{"model": "masked image model", "dataset": "histories of elementary cellular automata, time running down", "train_examples": 295000, "image_size": 48, "crop_scale_min": 1, "horizontal_flip": false, "translate": 0.12, "color_jitter": 0.1, "method": "mae", "mask_ratio": 0.75, "loss": "mse", "encoder_arch": "vit", "encoder_norm": "layernorm", "encoder_norm_position": "pre", "encoder_activation": "gelu", "encoder_head_dim": 32, "encoder_fused_qkv": true, "encoder_bias": "all", "encoder_qk_norm": false, "encoder_parallel_block": false, "encoder_moe": "top_k", "encoder_num_experts": 4, "encoder_moe_every": 1, "encoder_expert_mlp_ratio": 2, "encoder_experts_per_token": 2, "encoder_shared_expert": false, "encoder_patch_size": [6, 6], "encoder_layers": 12, "encoder_width": 320, "encoder_positions": "sincos", "decoder_width": 128, "norm_pix_loss": false, "decoder_layers": 4, "residual_init": "scaled_by_depth", "optimizer": "soap", "beta2": 0.99, "learning_rate": 0.0015, "beta1": 0.95, "shampoo_beta": 0.99, "eps": 1e-08, "precondition_frequency": 20, "max_precond_dim": 512, "one_sided": true, "adamw_lr_other_params": 0.0008, "max_grad_norm": 5.0, "max_steps": 20800, "batch_size": 128, "epochs": 9.0, "lr_schedule": "step", "warmup_steps": 4160, "weight_decay": 0.04, "adamw_weight_decay_other_params": 0}
Rows from block 5 of the encoder of a small masked image model, named by matrix and row number. Rows with one number within an expert belong to one neuron, the router's apart. Each number is 128 + 32 x the weight over its row's rms, rounded and kept within 0 to 255. All counts start at 0. Numbers have three digits each. After the name is the row's rms in percent of the matrix's.
Before each expert's rows are labels from the 100 images, of 14976, where the router gives the expert most weight on average: "responds to" is what is common among them. Only what is clearly more common there than usual is listed. The data: histories of elementary cellular automata, time running down.
# router: router (encoder.blocks.5.mlp.router.weight, 4x320, trained with AdamW), inputs 0-159
# up: expert up (encoder.blocks.5.mlp.up, 4x640x320), inputs 0-159
# down: expert down (encoder.blocks.5.mlp.down, 4x320x640, transposed), outputs 0-159

# expert 0
responds to: 100 turns on; 110 turns on
router.0 101:173133088147127126116143071143058120146129144120121160190168103169119111142129130144084061114095079141169142152169209141155145108093147157125141175128080059140091123037195125125107106088118139068073136178099167112099094122083103144082160107150093097155146133161151054131099125152128168120073162200137110117165127172100179149102076131122109142146055103081152118109131153112173149121087124151133099114131119137116117140129194057116176119107179081147105097129084059157150146078164146
up.0 099:117114131118054127097093125052099149146192120102077135086158115125149094113133081141160156147146148116088081175146109054123167151091098197168069193100190168120154130163065107071158202123130118148132134081178111178104158115119117150114084125146127133140133082140102136089065092109160114124125085184131147121175162123096168138177113116139126102046099113091107142142085109117100109106101086115126097136131174185118186137149154181179137117209157126065088110125138166124094125153123140
down.0 099:138094090138140135142061169138144147060096097186192169154108130172148133119138146142113081100105122118157114094089163197126086127199138136118161125174140150087138125101139118076167078103148157084162146185077158129119135101142145169158185114128069097137165093132173074118084126162125188102201209091148134148128144119086090106167122100159111097105121123108079082130105124150090115148164126089106078129153140132162111112152113148129120120096174150175121050083142120161144138067132115
up.1 097:110149122075152135155151104148104078183142151087103120173094104136104090154100137127122113115124106146111103156182188099139159110115171110169109119137080120131116117107091171105117045075114170143128163159148115169126138176129125147110158130112111116169119125099143136101092112115127136157137118100115188189176104112086146113119136174132141198150132151100137136147063178093152100080145129149097099095147137076151152141084185109128122095154123078109165094141087148179169140139118122
down.1 099:081109119135119156128127144163181214110127051149105131115135172153139201151107132125087094140184162086153115102081150122123060131094107115114148179157149097131167162147109107138166227131170134118135146111118140131109151119172147127129176080123146169128127159168124109182117163145155160127190168107070135091134118078101173196148160125088112124127168089131149134108138141105132092150148075140188145091118158121085071108153111090061108155091196167120132141057137156094085097130104092
up.2 114:114152139149161175112168089131100138109082118185102126155103089112134154081116106156145133120137168146099139162113111073125131169120141111151132092135138167094110166087132182182166138120184122115178172159149184086136115095100174099079129122124125138142137145125066102151134155090092161104108084174149065135147094090171116153134160112106071087120099145152112123147088175159083185150100154160146163133105183119164122149098107117152161113080093136044094168221154164107170148134171102
down.2 111:120108093160101106136125108151143056153084138111147138175128100158192152169128153147047118121108094128115145173163139113156099141158097120115130188149075088120180125168213171152128140121070133132090066110076088111054111106080088105175166129125152102131165128159105149109128125130097138125119128117133077147130127120083120094171087172114138161163154143113078098083100134165103170086099175113092149134149076179047093101146123178147079115110138120076123160127110115164109142115178130
up.3 104:106144129119175117107085131172116091158095083086187125142080146122129149128108057100127125125111112149162131225075102095190131164094090135181090077139117090087149183103177137114221112085154139114177124162165151162122121115114057123092170133127170048102106161072139150131087147102173150126124129109082178072100103143118170091153085158132136169157122186063150111138139049151110178094099099108177112127131163110144134095152092141110151132085140172115144053149144122143117134104078139
down.3 099:100130155152128123148140110149135173127144079119104174164170125187133114161076138106118176142151132100150120085133117108101140135140118125115136158088085202107116071142125125124082150166146116195056135131100101174140135094121099130074111117163136112180146074159125097128128137147169097157134157091110097172134135095139125169066128082174095147079083078137093148109183168139167111111067134128140189174116121156118126122102158127108158169169066100156157155134112197143129112115194087
up.4 101:146144116130191147133125141157134095111105131123140162163061115130118135094131096201093121117151166094162129157115142176104159100159115125213127129133122100082088080069155120131134123123150076136121106120104226117125113153136121100111205104082191077102090110139095126090102136188160115142085099089145144168092121128131195120108136131088176089142118176139072094130109107146147143147115133140172116140135117104136084173150169099120158151153100120167144131095097085148129086117135078
down.4 104:156118160147140116131133129098146174144098102071093134146170115128097137173122162106136108120151153120136169174116131055124139129147143145139088138078139175122099085190143126087090113096145150165103176111160134106101113143104160100179133058112088157115134131139104126163153139092140139137127114086170116120106134111126074086120184115144095197128097065182187177123183132138201071134150099111155148124150148145146199150159149112168119193089170126110128080151169150091174148179124117
up.5 111:120135160160092118091120141149108132152136095139099159079118151153117177081150072135106152109109119224107121165147087144107133116076221084101176151189104109130111142072114160132118137169129165118080172127154100164098106091135092124065092134165104160112105147141067140155173097191157108068141170139141149098094088150135097151145170134175090122104169117138105156104158147111170080153137104162199133164055095117106128151172131136132122164134109119098114115190077089137200138106163090
down.5 108:114136122085157151222150117149131140091089112131119118064119094100210093146109152080095063128106091124210172080127158137135142135161105150121109073130123162101111142163141181108130150154162134132121129051149152137149168116076135116171135100123098130152141147070154149118113093054120138207113109113115131168123128070116130093104085141088126083146168134158102113096134159076052126118121114094074127139176148112142131157056135131098106096064095094168136143130144213119113120169098158
up.6 089:095124080120146141086096190140115149144169160146156151134107125129133112159168181065153101143142097129149153113145049156090142133146181079141131122059146131190144114181150120110114130112154200099104150101181058138169147170195137115167163191064103078182126078127100142130136136124107051154097128136112047160116079070113132116105180145105142121099122135137097132111172160128122116149076153152050096120109148146115129101099169097073164121135113179136062174147129128128125133124142122
down.6 083:110156114155121136203115112152141150112160154141156154137130162148128153122146138173071066076146089110118125110107145162141156165080124175166139168120118118090138087018156138157236119145160110058127068144136088157111149101126136150126153079195094127152114118106112130141160076138127117125112148108142150146178084137069099102102138154150079158162119137099157127149124150140101135113115158188131147137163100070113111102085105150126146074141120103177129091082117147114168171103088126
up.7 087:121120113140154106130148097143183122162145102115186141106155138147103102149146143144083141192091106132130173158163163090152127093124096095155108120097139092120090105100136170077111081127095131103135109150170140093155131140099131176109119161071093031145104124083155069137138142102124165103153153100121132137141112095193104067151182167114087156135141152120114110140120094132164136126126173138126089092140122107121094080092162145127134085100129125142078082054107125134135123135092084
down.7 087:111113141172137124179096209092104187147107131159088126149068181118166081108106177116153116103157168104105133172109136111133131155108167146142149159125109168127192135189113115145097090079106101152093137119119121129135154210189133158146134100156159186080148129128081116110150111169153098164169132065096129122102141157136160163131123138127062063136094137146124125127166091093157153123159124114149134118112141114145110165165093090083101137183130131106118118133156122080101125133129132
up.8 110:126109190106136141155181127128116140120121180106153144177119115144089131128142123122113199133096142158127121187107116112113090087122098084103193096131144131150065165167099137181145137164130104156135198089175120193130116105155117098090096107130148092110106140092105122090102090147193082092134133103168173110106121101101145115113154125161127053094146140148102133142091097135120067116119108150105058158036143071108165172123083135111127153149153086115171153213143126126105176139139115
down.8 110:148117130190136103123133121125168144184132104122132169115115165141132111120129129101092047164136136081154144101167063096087152147152196158083111099109127151166140136103174166082178122092144126158157078079090149149100126149060051139180091129087118159123147113123104114124110108118125155172128150143163107109154158095153122099169098154108156144103127093145111192091160113075106188144180118078114161142180103096122177154113159116114103137078116154103128088146083156074116085152167139
up.9 097:142122147125117197097129155095121111131134124150184099120162126177103116182166126120137137106167125071143135169148128131096133116144103097106114173150103134107108061150182124124123138134153062181142082120155043159089199141110121158194143156120160083107087111155119155112129089085142099104168138116153124095135141068148119109078163153148167152171172131119122091076157102123072135087131119148108120092120158108102210116152131108135114157168147083111092136114153148124105110106170141
down.9 101:204183095161090160082145122171114157156102150130154093119160101078123078101148057183095113148158110131133123092086117135153186165123105153125168137109167149193103105062094149161104165106138133121118077142129120113141123085120123083049124094144063120155113134101101081107085088125119145150155163158143130216167162164084192124135126138100165181157147068101179084137116083147178129098120141104147073139135122077113139117110129146101173106101149145184109118165162153142110165117191144
up.10 098:090124136135177182116106144139091096116118160065135123134085134094123143195155101130149118181048114127164146126171103094118148131168142131118060155127118131068082128143095082097139072088089123139161081161111134157146128197188120113095104131124099126174147170112162077135150120152211108174090107115139139089150151132119131166107088137176173206149145114106135143182169070109139071158091125102138131141172206089146166162178059105099101105185152101077158093137101186162148167153173132
down.10 096:096155133146121136192135192179132125172123109147173150158102169126110121138063202055095126144166163084062099139118114058124111093088131144115121120138096176129175154172137143145130214115086120119088151124128140143119186114144110172158160114092162143117152127132133144135121192105096080098107135136104085162091098104159153133124189124082085139095124099136096152089123179087095128155156163075136089121100137142134061109117169142077138159187133072147123149103169113097065148138074116
up.11 111:150072095115104103115187144092126129106108115168123171131174155072088154130100152168210162136084120070125150093169117082162109083127139123183137104097078090181185107190100113135123114099161108176107152111151114189128188124172112141122115134097134100121127131145136142133183106125126133096122102119156072123137115150200103159092184157196190109115117145086119118101131169171125187166175124130085121187123087202123125072099171128162103086159081079096103132104186150149152130204118111
down.11 115:111112099079143090189167180175146146138124184114185092077122134132095167093146098160139059119148122140235196199185096129146109130075115171169100098140149108123083149131150131144155150083129122162112094146132133111145170139058074145146088111106126088145192141088098119132151105121107141114112154081128133138126117231114135131166095145094128111147184102107132194130122119198173184134166143170107100203137143157083182132158119110118107140101120117120150135144101124152168136132137122
up.12 099:166152125092121090082159089151159103119147113161107109092133175103123166160116072131158114079140138152147171112123122098171199161159184164166135148152139124124151168162112125166181105071138189117117111179122198153117104149120097119089217153093079153106160161145123137132083164138129109151126119128116172117146174161108108112127082082062158165140109110152148110128196069153112103114115187152129118111103176108146223038151115176117150099126070112092122137100155130196137078120152116
down.12 097:118145135075130143115092081163148118114103109112161147158171127122168132156139165089139160141132129089077123205125132129153094144107096162058125113157134112148121106087130114108065114154179067161194132105109059146125129129092150119095131158129074166179110121101141110136103147094104090150103140151029099177157115113108109162131126130123102081138094166141103156086092178133155111102086093126149067130159119112136035132067211160094139145121069129188171169120153161122091147081099157

# expert 3
responds to: 000 turns on; 010 turns on
router.3 102:134147163094143125178080082113137110150187157082145106135121132168133173121077109157090090120207118077146142147142145141118161165128122120113083120112117183125141134135096154088153172135139154116125108098209170177146111169106168086059102140112156140114125102091076099158118201091158127072136092077138130174076149170140123059122185119123107147106157130133116148135147135165078060072127129166136152078121156185118142099169098105053130148083109143110131155163112117073126107129094164
up.0 105:104066214104093093154096106137141129115086103171170085158145140066109193177102092124113183158096165098132103122139154076160102070098083144117131115159186072072100139102061106131102111120077140098139115174152133091143155132155102158151131128147082107152147196073132131112185153096119141127135148146141159126107080148126114118118126136155094114145115197068217162105176123099200191127118111123115133141182084104105112137130143083121099138183078157218134098092164144113156123120133178
down.0 109:151149121148101079096164082151160071142150112102178092154096135170103151137030111161112149166144128127152154133083136150157104095094172092113137123108124140146075074153077142117153092106123153077171156102165166131159110166124141125156060135104086088129139102177164102134140105117132196106167135138146074079142167140087085112100124099124145183129083094126137140175069117157118073116094108121146168109187130118130087140131139129164134148090159108160117098071087094103132148082155135
up.1 094:115145126122127119109107075134112145139081057101073162092136110133105136126081145098137128148163108126167078083109176164169113185129136084113117139133104135096093139108123128134101128181150161193127112089162144150141136113114085118132134118120133169116101093105134129122053181176155137097138141145118142136111151187135097157165092168151169193078150127111157135142125154155149128134158023181140179134096090141121098203173089077139100162094162181133162165122122211122079138115057164
down.1 092:104195133097080090064108091105131135093177109112112185100116140110163109109131103121117191213132128138102135097085092078158106142168074099087132148140154168107143073065104075073077106160057188069055131112135099157144123131105130177143096138122091160153114141145168120148110171160149142137092150105156113115134142158103097050147127094072146146111110112104107144145077145054162112121153103125158126075121115111156114132178158156148115186128160096136093136139078161105125129143118198
up.2 108:112134130120107179070138137151133172091110189165129149172117138106165174092215149128102190196096118167135179114135077114126123108085167130164131086134114176186119171170149085155132139103151143137135133130175143059138153086119084085102152123163090094126079094185089114133158110137111145151160148173152120149089147112127123111108090121140141090136135124175178095143070145088145110153164099070166116147137095076101100067122084096142077090181172088151096111139145169118151165164144118
down.2 123:138184105120152100099138134109142103098122108089126134074088109183101117103135087150125120139121111119162069162106131117202078182105159091182126099145140155109094107137112122096110109092127077132135141083141104117156087198165104154152091159180105151147123136115128116143114132119068180143070137094079149152118157117102155138128119139104186167174102171096108104122128141075149087114136157149122136061137165116146099149168141107190132084129110178083098085137089079159145162077142136
up.3 109:149220097105171165100132139184098102173143102168187169147061127095132163121083140115064130140095155176098104097087118240133151116117125141151098140169118123094112187137089112153135094134143102122147107076120129151138089121104112146182157119118169099102110128118137162126140094157184132169133136135112087112115164136125104123108127129099173183123077174125105137177168150130136157106101115108137116070100139119151192159074080116124137137131167179121097160107179103098082150176066127
down.3 111:099133155180108159080097123143141109127169115128167124119112117107136140137066149167120126142134106128117093154122158114169105174110132033090162133114124063142129107127114177110142191139108181083116122117105115144151132123122171129161090135136125121084087121151158070143179082156136069153112120096080132142164129137125096097081118151144121173118135113146062106189151173180085101133091142182119114108102178159129113154166074132159161070136206081073133168133131147191156149107145115
up.4 099:104191122172137154105137097077142162176149105096097166156128174103142107148121110117113128125114124101110167179117051093127123159155123147130201092155153114105127151084089127121063155202121125153114066111136119114119153127105105092129102151129132119105095094128107121142063152151145058075043148103148142162182106125147205179103078156142098078091194147139082130177098081142146127053101114144126149155149165111090091137167130134153092113141127131125161153101091106143025125111135142
down.4 103:133084116136088083130099155114127114133093133175104139153103145106096130149192130075176117154129151154127117103148077132099119074140118144139076120118171140179115077110140064067146127142071149192120137136103164132110123172142185094152104128132110187157113161062154140111102146140115096110155118162122141075143108152060112143155147089155126140110110134092164119138122133109175195171146133095166171110105094100121107159142107101084161106112151117150132095127088159111127122158107138
up.5 102:129125108148134152127147152097130139127131134131145165164178125088178145156144210163145132116063074150100111099183126182159138093093102148129105087134189149126158121116107142142107112107061130119157127116122101105153113131138159101121118145157111112149092063101167125152138083106115122086114146160118151087165152096128085131094162082121111154170132152139106139194175079138107186099122136065097149083083166135106079124179110168137110128163099167119099164064173127149105118139172105
down.5 093:144092094145141113185101125138139147145152133111139116165061064143088153128138078145120147081108125138152159176076114131134104156078137117210200100154112145109141112202092129088102122087132166127132063109146175085135095191137120175144098117136148133099162159135125163128101098140117130102107131080095115128114081131107180154155127105146107085119198155137188113138089111126164115086112116132109140202161106072119102145144081107173127091127102143139075072120112145118151063130142142
up.6 104:148168128177184121085145118128140140158108054140156113103117187137187119180058189095138119117118181096188187165119097119123108153125111122126138138181170086123150095135103126113110101128095139127143121146113092192161153163123131139170154108090135136123073125137146117081115140122124137167126138113123074153127078093094151131104052098191137151128117115120183157162140082085156128131164167082077093094129181134195111089093081122104118183140065120177130103159173132180117108137179075
down.6 103:149105147139131130082110172125139103115127153120150136123114133140071195107144163142139154070173135118078143114119160131194152093139105166083131146135115108121102125144119106073204124204200162149161139095123132111099153134145161181128153123137185140104117147108114160138125093145081107139129133196101163109163177126116087147064144166066080099131201207164123153143120086149152146122150109132090116100124152116140122129169116156144105130093122141051093039071111117177144097091095128
up.7 107:141125148078129197138128103152121084112135095143050121200150159133129128181131113143046146091144120138084128135118126146103171084089119140120174086136164130140206137155156139129127148099202125161155152090089172108064131097137170104157184112119112121184124176132086156103140109126164155154137110174145154134173129108130129179127182150065108058116095108143134162155139155193141142122043136116158187095114102146122101071134152169148112154083114196141143141139138159114080134060093070
down.7 104:104143132104131148139113092098129131105204106121144114130129152116125149128112131225059120162104127162117177110120170128093096142112104128129137133133125132178130098098137125189119148115175131072174130114110151127130154066083128168159131128124144089176162121136128132102105102141136164125103123172069210070145089047131079133154146087136181093135124047128092140144138118175121183106050136153143114091085066170124141054142153162148122102153118134150104094094138138112073160085154116
up.8 087:128080141145097164101090175162092159091129176155163088104061161105085133144131091139126139176081146106146131110120115102067090102107084148169122172071130084108131093121109099120101189100155138174115112219143132099185187167087103147093092136092136133118130149072177153090108121136147105082146127139105125165112092137147142054153071177159164133140110139117101078078157079126121173150130144162097106194149118093104160148125124190107112111137169099138115145135160163095130091041130128
down.8 092:124158104089121122070135160077101074146099194106115084199142089120117071100060142111135120136143129196106097104141144105159127097140161086039099135097166100132095130152160124130120116116126147090162187127102116146151079198123159151178110158104154142141091187144125133216139121105076192060139118131144075138120138118123126120168138133159152139156115122122081172109148129154158089134158105144148140118174125149167130170134182099145117076120148116145137090151114142134148166114066105
up.9 087:083129111126059148118128140078124109124159103092123151153123102107154133146142067136086122174160120129124125082086124115108146074158135140091141117129129169134160135132167110147127149148129138068100057097093126078133126108107128084136084087145168075100097098159165158129127165121064124163110151103134137119108097152150162151144153127135136124107163126211148184147096130166115127145125015153088165122155084114153143140159178145116108097078162129064131120080100141170211162095127160
down.9 079:108148085066098140034108126137185113163104146099135103099108073102161133171076127089109104200102098122129089114106120092155111089113124093082086120158159155090128127114145139139119136145100155113106160123161109138130125116157171114154147158124171131142101143116160132164158171142138177106075081146149131147113176112129125064123153176110204138100102123127131127129149123105158133147121073123114112061125121212098130168200147129140082113117083127099141119129088162165132138149138167
up.10 106:074094148149137170099126112129069097138128152110178089142120180141157177116133121165162136134099157159080115099173111116064110111150155057113137107119123144082154096107174163082144100180181201113133145132078143084204189109121158098095095111108121135081175127097145159102036094099140145100113124161148091155105183097148137050120078119115118074169166158077145121085111109144076110120119081171089107178171140092097143150127093099095099138156123131162153125108165102113177121095136134
down.10 101:126145107097128113088095136081112156129126110124044110121205193116143157113040069114155152129114143144100178122195149149186096122118096089053105146085094117097139097106132096112094140140144168156107124127113136136129183119136161083134127162178121147124089129133163156101135147039086164115092100098155117159151161116141126144175188164148228158185149115143062104115131120164119149118104159191171135070180175201148136153135197128158143093055143131103115101153118121125163099137097106
up.11 103:172149127172120089037102163136106146150116088198144152103133134123190068124148098127162061066148097116133116106085131138143132105176078118196161129163156152087138134079115072132151151124097073176097188144061115098111178143185111169132154128163108103191133124126117081102072146133110095082127112136103109151165132110161146072189119134112165061112117104117073057089150118105145141129127157153128097130130099086135156183139060104152122132170126144173162179139121140109095152157148140
down.11 092:162100182061158158155105126126174067156086179102085113117172120197103171118038128170158166149140152106091153148098114092126120083114178189103122125159165159182109126141164144075139130144130132200163126139088155165163063107153177093129126152138105130105123139159124144116143108101059188147153121123152126119107117097028129143149150119115102197141175145096093106138163115163119111133163174123144122080105195190113115125100192074165128103100155113130108111146102124163124103131139118
up.12 089:074097090167118167086137125161110112125067106088125132065111111168151171110139037099141094093163134145062113164113086133075185078132126103089157099135186082082163154078113122101162144108153139124130128129146125152144130071151097167089104180078138122085115139184139173122095186152097083068118134196123148183143124092129122061167142105139124127063186089156107121129100160107099113101138131178102139115148129108119131109149178146143084121104064122087107174148121120143149160105167179
down.12 083:129123149116115123067107063140139086145104145100131073138133164167125109128064119120084138113142102121120130160154175112175103115118058097072117108129103117171130098073177080151121147127104160106113147063115127172194168117194165130168098135143101207099099089150146093164166128088075204082152060149100131120107138143079154158110122117152203132133105116083143157136195122096127141122125148201162099051162161165147093131142135143141123166126137108101122053176127178190120110081034135

# expert 2
responds to: large cells
router.2 090:152149066161109126129154077135149054161174077163105089106068103154135100097129126113073171142141102080074080148132083177123124165112146176129183106168114112151146092182120046132100162157109128082172113093134116106195146103137150197139153156146158109109083112182129175114167056189076120131153091152117107118150075085100135105108144117183165106181081153151117110102139150168131062058108165138157099122084130099097117101167162157162125103122147174089150147111162148101156134137112132
up.0 098:120109134097097097161153143145148160112142076123144209096132114113122138129132139143187137121098224126138146141160117099146131190093153146175167096141149115106104167162171143127156128143150112169180165152122103139142093144114141112107141101136125109122148134129163175104123109129122108131032148093160104134143138100103105107117079109107105139093107081164161139111102153103129149071099154117166168223139120157128140139174170098179086134145101094148066168129120140075114131169137104
down.0 101:126147095167126141131095137142082094091133141126102107159129158112126197166091160156090130152102090101104130123184089133180102124126095099157123104108094149120149100145156072131133125125134137124103085068121178139101105126104175186127191132130160119161117147150110131145130080105069138096055133166169127162096129146123138136132113157033122162111094074140203115073068174142093048147150109122089170130120081132087219133153148151092172117133153109140139154152139119141205119124180131
up.1 102:083120201139165212122164152149157139082109122118116142124101160135156101116090083163191124114157143121119167113115151096080109159081099068096092143142097121131092134122135136197138121147125053133172144138141166080140181171118169063150168088182140088113081118086139133080170107122126125109155099101140127133105132118159093097119135142116107054127175153113105132086149090179093171162145153081118081105183112169154121171044103124124097121160126062155093120122062134103176142155146197
down.1 111:121106130149089167172089190149114098125052130111150067184102087164159118099158185103134181107117119147079096150129147140146127158114038121093110124081110118109065124082133131141182140145129074117097136133143121053076169140143123130147135142110117157152167094136134089135135127106135090114164113153089101198116130179139139195100098152137101114182158096165126135142146180105084159152132065134072121115092114140112148091137190112099155116074062069192118164108078175097203124143097162
up.2 100:163145125095144187107124109142137107124159153137153153130075149161136120094146110138085084106123030078102203070122146152117116117147135177144113066109128176098171136110069172174085091089180112133123134079069111112123072131188136113106191121049146109194108140187106100148159108150076188128069074103069114081191078088131136143142169129104149133125114168150100113118049211138113153052089071130084113167142130162144157118135142159202184137149074160136168149146156095138147130110165161
down.2 095:136114136142138115111098160137115167190120177167139113100113113103124107151115120071163116159156170088145083124135134136167157149131073146150128178147199166143118137147188142102165136189132157146083134160105136170090081097134218103180122108132100141139143137083068103101109176115162153154097117168080126163080168129143104158152140096168106124112098104113113135073182104139132132049120177152149140083053145132171103110088129101036180166122138125062125123106110121098120169113115119
up.3 105:125127127076143088107098126197151215194091091110107108111088125127131139115129128094118103096153143086138140141083134095124135143118147146123153185136101160137170097120122056107144113144134144125102115113167141171154148130171101160167072159112104054208107113095115160159193069102170172122136101114095147118116146153181139145128178106138132110145115141139105094091118105141062100095170122132200092079095189136105174095119131125104138101172099159130082121180075094125209170160129181
down.3 111:139092132099178125187146110075108177148135144067139171158208067119155161122137114087114085148146123104146061089101104097165186101140178147072126112180101158161170100145181131120133138093100158081122171100160146100159122168077103087141080115111110170136138099135146124117114179140103145126103152111092065119114120090152138108113159248134156187186163178094101099178104096112107144131114179095158149159164109135167117092141104103145149123127141161162184146123138106104098102084136042
up.4 099:105112120160095129124083106122047123110095084148156110108132170141128161147126109119137098102137117118114160077128123093113084158110148145100133134138164069150175112186105075131099139129141151112155129121144168120134122109084115147069167131090114147109143102107120166143132191125096161134093119193111159173094123164104151123148131126132146080076159154129099115097104131132111025131078123129188092087128134121145165105130118083132050132109113199100119120085094171161127164169140209
down.4 091:147089050075093133165150086147131115154076131130116172121157107116089172147136189137170174143092081135128147133150152090129076103103177124100098151119104112161095164111109094118119145174122103150162100184133148130097093122161106107119089120140149091123165145161114113143165129051064066131119099175148152108135128138133115149120153076127106162117175135119116080120177157080119157127158102161102072171125181115081091176211150117197092180119083094139085135109083117105140183090181143
up.5 104:137111067164111044107163154219125156153076137085089122186141161074142101161133155164157136097135165092154143115094168088134104126151121125114174099145164147123138107142104085136147128113127148154138113106154101198131118125163169134135111142116111053168044123151146127150168119172138139129101155133151184149084183158206139134137143142149106134190140097167070157123125172118129133139153097141168130137071204158116151026151138104123150092147092146108113125191049070106159118186119163
down.5 099:164116150107164116171122097101089096068121153136181162185169071064096150159071118098105172149123099109108014108172137084131141143181123122068139136156091099121179100133145084114134109151137155110078102074120173145103177120123164024159113163149104148128093111147093149097139155139156225102157169131135103145123125156174153105100221206151156206148110206033097128152094099193112119166156139075119089155145103096146093088152126104138123132141123171118115077148114138134156150093115045
up.6 100:154089093122121070101143059128147087109134142148162162068207116076194092068095163127105123115090112133102205094106152109154082146152113153168082136182075152133203140142100109112118154081101107171131169141164150143104114116173173111098084117120138142129122085106111136100050086134107148139138078126122141141154150137118101118083137194109139114123182159202100147187114092113106164110075122124182141087161137126144133127158117086146122217113119100124187116146127085145131152133157176
down.6 096:079166113117101065116150087135161114099073178086125099081147142149107150088123134147203146113094087138102113092135125090118109125157106124171116136127165148154105117148111116100184088093157107153153191133059122183099082198133130108147178104093092173121181135084121120129151174103107152204128112117115148079113093179156183127113166127083097133114140139118122164134083147167137140081169110159183191068097184124097117112130130121134125106110150133103150083174110149127097137125122069
up.7 103:142122109117162099134138155097058107162107132124130115174115139125174134112177108147117081112112127149157113135118088103094141149157146113161154092178113128091180082065140171160129113105122125156105125075096134142134124087146146140137116100101138108101119138117090137114185121188126140096156126103191145174123109136103134165126135118148144134192137132161079127114081071093069138063135116107172103177071120149156115154112120101098184195168103133157080146126150151105177181131152130
down.7 101:163120133116087115152087124125097051099133117151143113118115130123152144164089151156105127135214083163128092106101147126131122105144088194117131130090070111105109131072115118104093160100092167184111174112091139114144124149092143125137082103128135155103052140073144135141124145118114121143152115086072119131118183084131119130137160133134147154088112162167161127148093081135156154139108134124120184148228101114135104156139094121062108096087145163189097096086118098114086096107140135
up.8 090:100084155119125163115128125117177106177186157083187092105134115132165184158031142164100126139191135097145105165117148142127152167177069060059166204104102133166115141129161147102102158122123161141116173147111076142168149119146136136121154128107096182108126116136108153140112160141138134140174126170068093086092097090146108113105121134183129146094166148089146176161167145125130138184078139113118103092130177108143109147045087085125132161122127153091098055145093100157165073100077150
down.8 091:141093073136189177156127197132123128113132137122170147139192121123137110111193121086076168128082164120075142127133136120164128077108163103060105145142210087100116187105107147145135128123143116171169053132122097158135170122105120141110140124179140104100153133160104139131121118117173143123123148106105165127106143122109106104172113075079092123133214084115166112129180166224138164075109068179126113163104161131104071119135082150131103107165110093118097117155139109149108162114104184
up.9 097:124097147146148106084123104154162193123048067150191125122134114160161082112176184111153062129160140107089103136079109150159094128142181160156105163159097190123181099137125065135111163208136146114152109132097099107187099178142133182078117122145134110112083136169108108123201107117142136132186106113113084149164182134121120067092111121086173135154171166105110093124136124179079062108095118126168106054112120084150109134138103160157121101133108156136109149049095149176157141138128168
down.9 095:121103131107150131152167130121130112142114146095143107157104139084066115098209110115143160083088161158130138125133140117138128103084105119113144107153104139136126075111131176158173166059101146104095188101123116131169125155107101089161054160155146110141167155070135134114112171081120141094099139075149086117143118093179096102108131127122088154136096154107137174114114101122139225127135091045111166131144067162061131109148154164118168197135151073194130099102095042168158147095117055
up.10 100:118102139119112126133067136148196123125186112106163096144172106126148114106117109174063147104093151102084144083087120101101120162127095126113115136138071070055136136105154100116079170099110174162153149128112191113078131139130141170117135103150158203123073152103126097091079156173017096126096139091129127122127105129119191129121146109104103155108145124135170171135137118090097139117055172109152121106112143118177144135133136123131151118218093052155149010175158129134092113136113172
down.10 103:154142109102095070153126115093072072128130123091170129090166125105069150116091151162141136163134157125091174101151117153152156150092105087064110108211193125112102130169068081109135087105104131118108108113123068133109165120130099142129111073125130137145158093134127068119103119094191166211136167129171120101099112160108157142117157178079090135127067127147079131135085176116107136133176095138156132106062194135118115123173081124135143172169146147115160142161127103133177106125093111
up.11 087:061127144207087164146082051126082084107142138118200102106150128101090149131058148153203110088206084110121088121112102125126095097144153105131149112106133117162120093156087140129138139119103116125182114140085044047094149086148164154121190137076072135095094085105113109157146141155149099171182102185157115075078169129123168110153109145158211140130139132158119114126106160156145063148137147132166115154087153088130124103071156138157141075117139081095028132155129128145108146113129125
down.11 091:124127091095174119164153168188134143151152150067081144141175129122150142130183144117158172096067154081114143125152130106132068098158151149135108164134146141113097194109121114185107152082164092203140137165164211231113134108152116126093143123152167157104150181196155152162117163103153114105143129117159124104095142114123068137151096084087078095125165102085147130122160132170179167161132117186118141121173090164102143198157097160113070115091096077122120131176112090165141114162152089
up.12 096:126183152124119116104141049124080119170126183147156111119063223150141140225131056093179128126074095151132149102073133150124134104152127075096113163130148108098112106163108111115145151192142145129125128108109110096133132123106078158132098129155112174159117112134070150121078099100136162123159104103138133132110118140145102117190134166137111175136127086056161128085077052115142144127133158133113184071132169140149143133107072138158150081122114152086115158106071147110116116087128087
down.12 094:125090126100115125130125161127169163080141122163113110133086113161166143160130127107194170149096122109146183107128169056054131114180155113095096123176092135097137123157111149101114101147163115094137112067185139104113159143146084095075125139100093120129137090134104103194103176206150096076176185165143128069130107202179143157136095176155088183131150129111111145153122143085159078158158131109131117098059103088152058091154123095120114207103157045117079139164137085175164119096107145